{"input": "log_mel", "encoder_kernel_size": 5, "muon_scale": "match_rms_adamw", "orthogonalizer": "newton_schulz_5", "adamw_lr_other_params": 0.00072}
Rows from block 11 of the encoder, named by matrix and row number. Rows with one number belong to one channel. Each number is 128 + 24 x the weight over its row's rms, rounded and kept within 0 to 255. All counts start at 0. After the name is the row's rms in percent of the matrix's.
# p10: first pointwise conv (encoder.blocks.11.p1.0.weight, 144x144x1x1), inputs 48-95
# p20: second pointwise conv (encoder.blocks.11.p2.0.weight, 144x144x1x1, transposed), outputs 48-95
p10.34 104 [114 129 143  98 181 122 166 184  89 103 178  96 136 171 103  77 112 128 120 151  97 150 121  85 168 146 117 128 126 150 150 122 125 109 129 114 117 122 173 133  91 170 118 147  94 135 117  82]
p10.35 103 [131 152 168  92 103  90 142 110 159 137 171 120  99 133 116 161 150 124 129 145 120 155  96 145 134 161 136 149 127 136 124 161 251 119 115 129 157  58 112 124 165 123 142 108 113 105 141 148]
p10.36 098 [123 111 112 112 140 115  99 136 156 159  93 126 127 116 105 142 255 104 132 111 132 119 117 150 121 113 105 118 131 130 128 137 120 198  83 127 103 152 127 132 162 145 123 122 113 153 102  89]
p10.37 100 [ 34 117 125 114 115 106 118 106 123 114 105  97 101 105 109 156 163 107 105 117 132 131 128 142 133 138 131 158 136  92 124 135 159 112 128 121 143 125 144 131 100 129 121  92 116  98 153 122]
p10.38 105 [112  89 170 145 120  98 175 145 140 128 128  93 140 142 165 133  88 156 139 168 122 108 140 129 142 131 170 124 125 140 134 137 104 144 131  95 121 113 102 105 116 127 147 121 130 153 128 114]
p10.39 105 [130 118 145 147 204 123 119 140 107 145 117 124 123 155 115 104 107 148 195 174 113 157 127 131 107  94 132 130 151 124  86 130 130 117 119 128 141 109 141 111 120 156 165 174 125 136 176 146]
p10.40 109 [155 132 131 152 144 124 145 124 137 108 145 134 107 157 115 146  75  96 107 125 135 145 106 142 114 148 134 125 160 140 102 125 160 112 149 128 134 112 121  76 111 102  97 120 114 129 137 131]
p10.41 097 [155 106 139 144 112 128 126 143 110 101 147 132 134 145 131  85 190 143 127 131 138 151 144  98 121 173 105 116 127 158 134  85 127 147 105 111 169 145 119 184 143 171 169 188 120  90 111 120]
p10.42 084 [108 106  83 137 115 140 113 147 138 151 127 109 100 124 134 111  39 121 121 137 115 135 130 122 130 153 139 152 116 148 134 149 111 168 106 117 132 137 108 113 120 117 108 120 120 107 157 160]
p10.43 105 [106 119 145 121 120 123 110  81 118 138 145 165 156 138 119 106  76 108 101 116 116 154 115 131 154 111 144 126 118 119 152 139 183 103 168 145 103 126 131 132 187  85 152 177 122 164 170 120]
p10.44 082 [191 111 133 108 132 145 137 119 132  82 134 105 129 143 129 130 255 142 130 120 145 131 126 128 139 110 106 112 132 127 111 120  79 105 174 105 113  97 137 160 135  98 153 117 158 120 145 135]
p10.45 094 [152 134 127 141 130 148 139 143 139 136 120 149 165 156 128 133 241  84  95 105 140 162 124 118 143  99 114 134 144 131 105 144 108  89 131 138 107 135 145 110 109 127 115 105 139 163 102 118]
p10.46 100 [ 76 104 106 102 129 136 113 145 123 145 143 110  91 132 108 150  81 110 140 123 144 111  89 129 117 146 110 128 117 136 129 149  59 129  89 137 123 115  69 105 117 129 106  93 110 109 169 126]
p10.47 106 [166 183 121 119 139  91 158 109 145  94 114 121 155 147 140  69 185 147 130 121  84 144 108 122 121 128 125 111 128 119 109 163  75 119 124 160 118 114 165 129 137 129 104 130 132 133 129 129]
p10.48 096 [213 136 124 140 147 138 118 139 124 117 141 113 111 139 105 102 237 126 140 113 109  80 157 139 124 101 153 137 129 111 123  70 175 110 154 132 158 114 147 139 130 135 131 110 112 121 139 156]
p10.49 106 [121 112  73 139 138 149 164 139  86 139 106 145 146 127 144 108 223  91 149 123 104 155 149 143 134 145 136 104 127 138 117  96  67 126  91 130 131 146 142 110 126 172 139 137  92 130 152 129]
p10.50 111 [ 37 114 125 106 125 117 153 122 149 141  98 163  47 135 123  90 118 136 130 105 158 118 128  97 126 127 148 127 129 133 139 117 103 104 103 156 121 133 123 140 113 158 157 145 124 112 138 119]
p10.51 111 [ 48 108 124 177 106 116 170 132 122 141 134 109 134 119 146 143  95 130 122 129 130 143 118 139 107 141  90 139 122 129 100 137 108 103 142 181 103 184 125 124  91 143 135 148  98 142  98 128]
p10.52 091 [128 133 138 119  91 134  89 124 152 138 123 117 131 126 158 156 255 127 161 120 114 147 114 108 143 148 136 110 135 118 110 107 121 152 126  96  92 114 127 130 140 165 170 131 164 130 110 112]
p10.53 098 [ 90 127 110 117 142 102 109 114 110 121 101 158 143 174 155  99  38 140 127 138 142 107 135 161 118 138 128 131 121  83 113 136  71 144 113 128 145 157 158 133 134 107 156 132 118 134 150 107]
p10.54 104 [109 150 168 128  89 141 109  85 135 128  80 155 116 115 180 126 124 148 104 135 120 108 111 145 114  94 105 111 134 100 129 117 165 148 138 109 169 112  89 160 226 159 103 107 164 111 116 116]
p10.55 096 [129 132 140 130  93 147 126 133 100 117 114 141 142 127 149 167 108 117 154 149 108 126 155 141 113 158 147 124 113 115 118 109 117 119 127 139 164  99 138 120 132 108 154  76 115 133 175 143]
p10.56 095 [152 154 157 102 151 117 146 161  97 107  95 122  99 123 121 106 132 141 153 158 140 141  94 115 140 148  92 135 115 122 165 111 179  65 149 130 178 128 150 128 111 119 105 123 126  83 161 129]
p10.57 102 [130 149 118 118 118  78 123 135 161 112 127 122 103 150 108 126 146 140 110 135 117 134 128  94 117 128 148 118  97 173 114 160   0 104 139 119 129 152 185 127 147 113 164 133  95 132 108 122]
p10.58 101 [150 156  82 142 106 123  95 145 124  86 118 100 129 174 109 145 220 124  89 157 149 113 140 127 131 123 138 101 145  94 110 146  48 111 111 117  95 136 107 117 137 114 102 142 127 160 133 109]
p10.59 093 [255 119 120 133  72 119 126 138 155 147 142 172 146 121 119 124 244 133 144 108 105 156 139 155 122 144 119 149 106 146 166 149 121 121 115 144 147 106 144 153 127 127 124 112 126 119 124 141]
p10.60 097 [137 117 144 156 158 138 141  98 138 162 107 133 152 133 126 148  94 112 133  96 138 102 129 127 103 168 127 124 139 132 145 118 168 110 146 126 136 139 100 118 111 147 113 125 124 108 145 137]
p10.61 103 [126 122 139 138 117 129 118 134 158 152 113 139 103 131 137 133  40 106 129 135 125 139 147 115 139 125  90 121 128 149 118 144 255 140 128 132 127 161 135 132 113 110 110 114 121 137 143 151]
p10.62 102 [234 114 116  81 136 138 110 125 125 178 164 116  80 118 150 104 145 145 119 127 175 146  87  96 146 150 118  89 116 128  98 143 101 127 141 149  85 133 104  80 109 128 138 121 129 139  93 144]
p10.63 094 [145 139 106 122  82 165 156 122 147 100 129 110 152 135 151  91 174 136 136 116 115 101 151 132  80 135 111 117 112 138 119 143 120 153 211 105 147 123 145 134 157 132 149 134 159 109  89 140]
p10.64 098 [135 124 113 164 115  96 134 127 161 137  97 119  82 125 180 113  63 114 129 111 104 127 110 124 165 117 101 107 155 120 135 138 146 103 123 103 140 129  95 145 114 153 119 119 168 144 163 124]
p10.65 100 [141 110 120 138  84 107 157 138 103 131 111  88 125 138 116 104 104 130 128  97 103 135 150 121 153 109 129 140 132 111 115 145 156 142 135 124 122  90 139  93 108  97 146 112 164 191 139 120]
p20.34 102 [175 105 155 143 130 124 106 142 156 118  96 132 100 165 122 141 107 122 100 131 129 154 113 123 107 136  90 142 159 141  97 137 109 171 134 168 105 207 128 133 187 109 171 128 143 159  84 123]
p20.35 070 [ 89 118 114 116  91 113 153 140  83 128 174  62 162 134  87 131 115 175 124 119 151 111  97 149  95 146 126 106 109 151  41  75 152 102  89 147 124 115 136 125 159 155 120 155 113  90 101 144]
p20.36 079 [136 135 132 147 125 119 102 143 144 160 101 169 111 111 122 124 151 157 110 103 144 127 155  97 149 131 154 109 114 140 126 145  98 157 111 147 134 133 163 123 125 122 131 132  88 143 139 148]
p20.37 084 [131 124 127 123 184 164 146 159 109 121  93 103 120 123  89 112 106 160 164 160 108  94  92 112  92 126 141 133 122 127 122 155 127 179 151 168 163 133 139 102 137 139 100 154 137  95 155 133]
p20.38 080 [117 158 147 122 157 106 203 146 137 147 145 123 116 121 156 142 116 140 138 127  99  71 125 121 177 135 117 132 144 187 148 161  92 130 169 148 152  62 150 112 114 127 101  83 162 123 160 129]
p20.39 083 [172 125 147 136 107 125 119 168 151 152 152 146 164 117  98  57  99 139 136 137 120  77 177 133 128 106 161 106 138  92  93 116 115 157  89 128 106  99 132 169 149  77 114 107 160 139  86 105]
p20.40 147 [101 143 145  89  89 103  85 134 134 161 129  94 169 115 141 150 101 128 171  98 127 128 176 121 120 100 170 133 118 132 105  93 139 134 135 125 109 106 158 120 143 112 125 146 118 108 118 144]
p20.41 114 [139 165 170 124 131 163 120 109 111 136 112 124 144 123 112 119  90 109 111  87 114 125 142 170  80  71  78 119 135 120 135 119  92 140 147  94 125 122 163 172 125 124 111 125 143 114 118 147]
p20.42 084 [113 123 121 152 128 152 136 131 140 110 153 110 122 140 142 127 117 154 110  97 155 128 120 144 154 147 154 152 127  99  97 135 104 103 123 138  97 122  89 166 154 106 196 149 156  89 131 116]
p20.43 141 [130 112  59 141 128 137 150 136 113 125 112 138 104 168 106 138 134 141 127 190 150  94 131 120 116 130 125 119 146 133 140 135 122 174 101 128 153 116 114 139 172 130 148 120 141 132 134 145]
p20.44 115 [106 152 113 135 123 133 132 127 156 128 131 112 122 191 118 137 131 116 167 131 127 138 141 130 129 125 110 176 154 142 142 140  87 119 176 131 145 148 127 138 153 138 116 124 134 179 136 162]
p20.45 079 [153  95  90 129 141 150 118 145 147 127 156 146  93 161 159 103 157  92 137 133 152 116 126 113 134 113 138 122 108 148 120 113 167 120 129 135 145  98 206 118 128 125 107 154 113 120 141 131]
p20.46 078 [117 143 104 123 138 126 147 141 126 152 122  88 134 179 120  98 121 117 111 117  77 101 101 150 146 141  97 103 143 148 122 106 141 139  98 165 131 180 107 173 103 121 106 126 113  77 120 117]
p20.47 096 [160 154 146 161 123 147 125 140 125 147 169 144  90 163 141 136  91 138 159 120 115 173 159 121 121 130 145 129 153 151 156 134 159 129 162 149 158 134 121 191 141 168 147 181 148 137 180 113]
p20.48 086 [137 109 176 135  67 118 134 124 112 139 171 103 139 131 132 159 114 157 147 105 125 137 138 150 110 163 102 141  88  99 130 160 115  93 117 138 137 162 172 156 123 168 148 113 151 131 150 137]
p20.49 085 [142 127  76  79  76  93 145 186  98 141 160 136 177 137 119 124  99 122 137 110 140 118 140 148  81  86 140 124 128  91 123 101 114 142 104 111 140 141 133 129 156 148 105 143 114 131 110 162]
p20.50 113 [ 87 167  86 149 117 115 140 161 116 104 145 147 136 132 127 130 141 139 124 134 119 148 109  70 171 133 143 120 122 107 132 143  89 102 161 103 147  93  88 110 123 144 156 101 162  97 119 152]
p20.51 094 [ 89 152 128 156 140 121 139 125 125 155 137 131 100 106 141 129 133 172 125 135 140 129 154 125 145 152 159 123 122 171 177 157 154 142 121 130 103 126 142 155 159 143 142 146 158 140 155 135]
p20.52 108 [ 94 148 145 136 103 120 125 124 120 140  82 126 166 127 150 163 166 119 113 121 117  94 129  98 137 139 108 120 109 148 124 104 153 143 143 146 140 147 113 101 115 131  90 107 119 145 105 128]
p20.53 107 [158  85 114  81  86 120  68 134 147 122 127 138 142 151 125 110 129 146 144 131 135 133 121 129 122 122 124 138 116 172 131 152 156 136  98 155 152 119 156 126 111  83 147 151 105 142 123 122]
p20.54 077 [165 112 112  90  88  80 131  93 147  88 169 122 145 141 116 136  87 108 143 148 152 142 144 167 114 103 129 132 100 126 143 151 171 184 122 128 114 117 164  88 171 182  82 134 118 121 104  93]
p20.55 076 [136 138 180 129 139 126 109 108 159 118 127 145 113 137 129 153  82 155  91 122 155 113 122 105 125 141 115 160 119 120 146 137 125 158 150 146 189  88 126  58 136 113 133 123 141 135 128 129]
p20.56 100 [122 171 113 193 129 121 159 117 128 151 150 147 138 102 136 119 131 132 103 116 131 117 128 113 152 151 143 143 158 116 114 124 102  93 141 136 133  89 131 108 110 135 171 148 141 157 120 132]
p20.57 126 [103 154 109 158 140 144 124  90 121 123 161  84 139 134 136 137 165 109 126 134 128 148 153 141  59 107  89 131 135 130 141 107 156 106 154 123 136  72 165 118  84 154 142 120 124 159 121  96]
p20.58 077 [125 147 114 148 135 110  97 137 164 115 106 138 107 138 114  94 116 134 119 135 153 125 125 133 131 110  98 153 147 109 117 107 127 137 132 144 122 135 102 146 156  45 105 136 136 160 114 103]
p20.59 090 [177 114  96 133 112 115 131 161 102 105  83 129 114 154 142 146  88 152 100 138 138 111 138 139 122 106 118 140  96 140 103 157 101 154 135  94 143 150 154 105 108 119 147 155 141 131 141 110]
p20.60 095 [105 146 152 159 124 166  99 157 117  77 102  85 114 147 119  76 164  99 129 142  83 140  98 120 125 147 150 126 155 155 156 148 128 112 136 122 131 105 132 161 118 166  96 119 108 138 150 160]
p20.61 137 [127 120 105 142 153 106 158 106 109 108  81 131 114 142 156 136 113 171 113 181 153 123  72 156 156 138 126 152 138 128 119 141 111 141  92 120 119 143 133 144 124 157 140 124 133 123 183 149]
p20.62 079 [113 133 156 134 132 131 148  77 144 124 148 143 151 149  87 138  91 148 107 138 149 147 135 152 119  62 111 129 142 157 134 132 127 132 169 117 137 132 148 124 136 125 146 152 148 113 172 151]
p20.63 075 [133 136 195 133 182 130 136  92 158  79 153 109 109 141 164 187 153 137 115 140 134 206 140 169 119 101 130 154 118 151 118 148 129  94 142  80 129 140 125 174 108 129  95 130 151 118 153 122]
p20.64 095 [131 150 118 112 167 154 133 150 118 135 187 129 152 151 133 130 146 177 155 138 131 124 116 122 140 158 115 160 128 155 145 174 159 154  83 110 145 169 109 132 153 134 162 159 164 150 134 140]
p20.65 087 [178 105 118 181  94 106 133 147 106 117 113 128 146 133 115 109 136 128 140 159 151  69  58 107 144 133 156  98 143 135 114 148 134 123 117 101 101 102 166 128 164 103 135 117 108 105 164 132]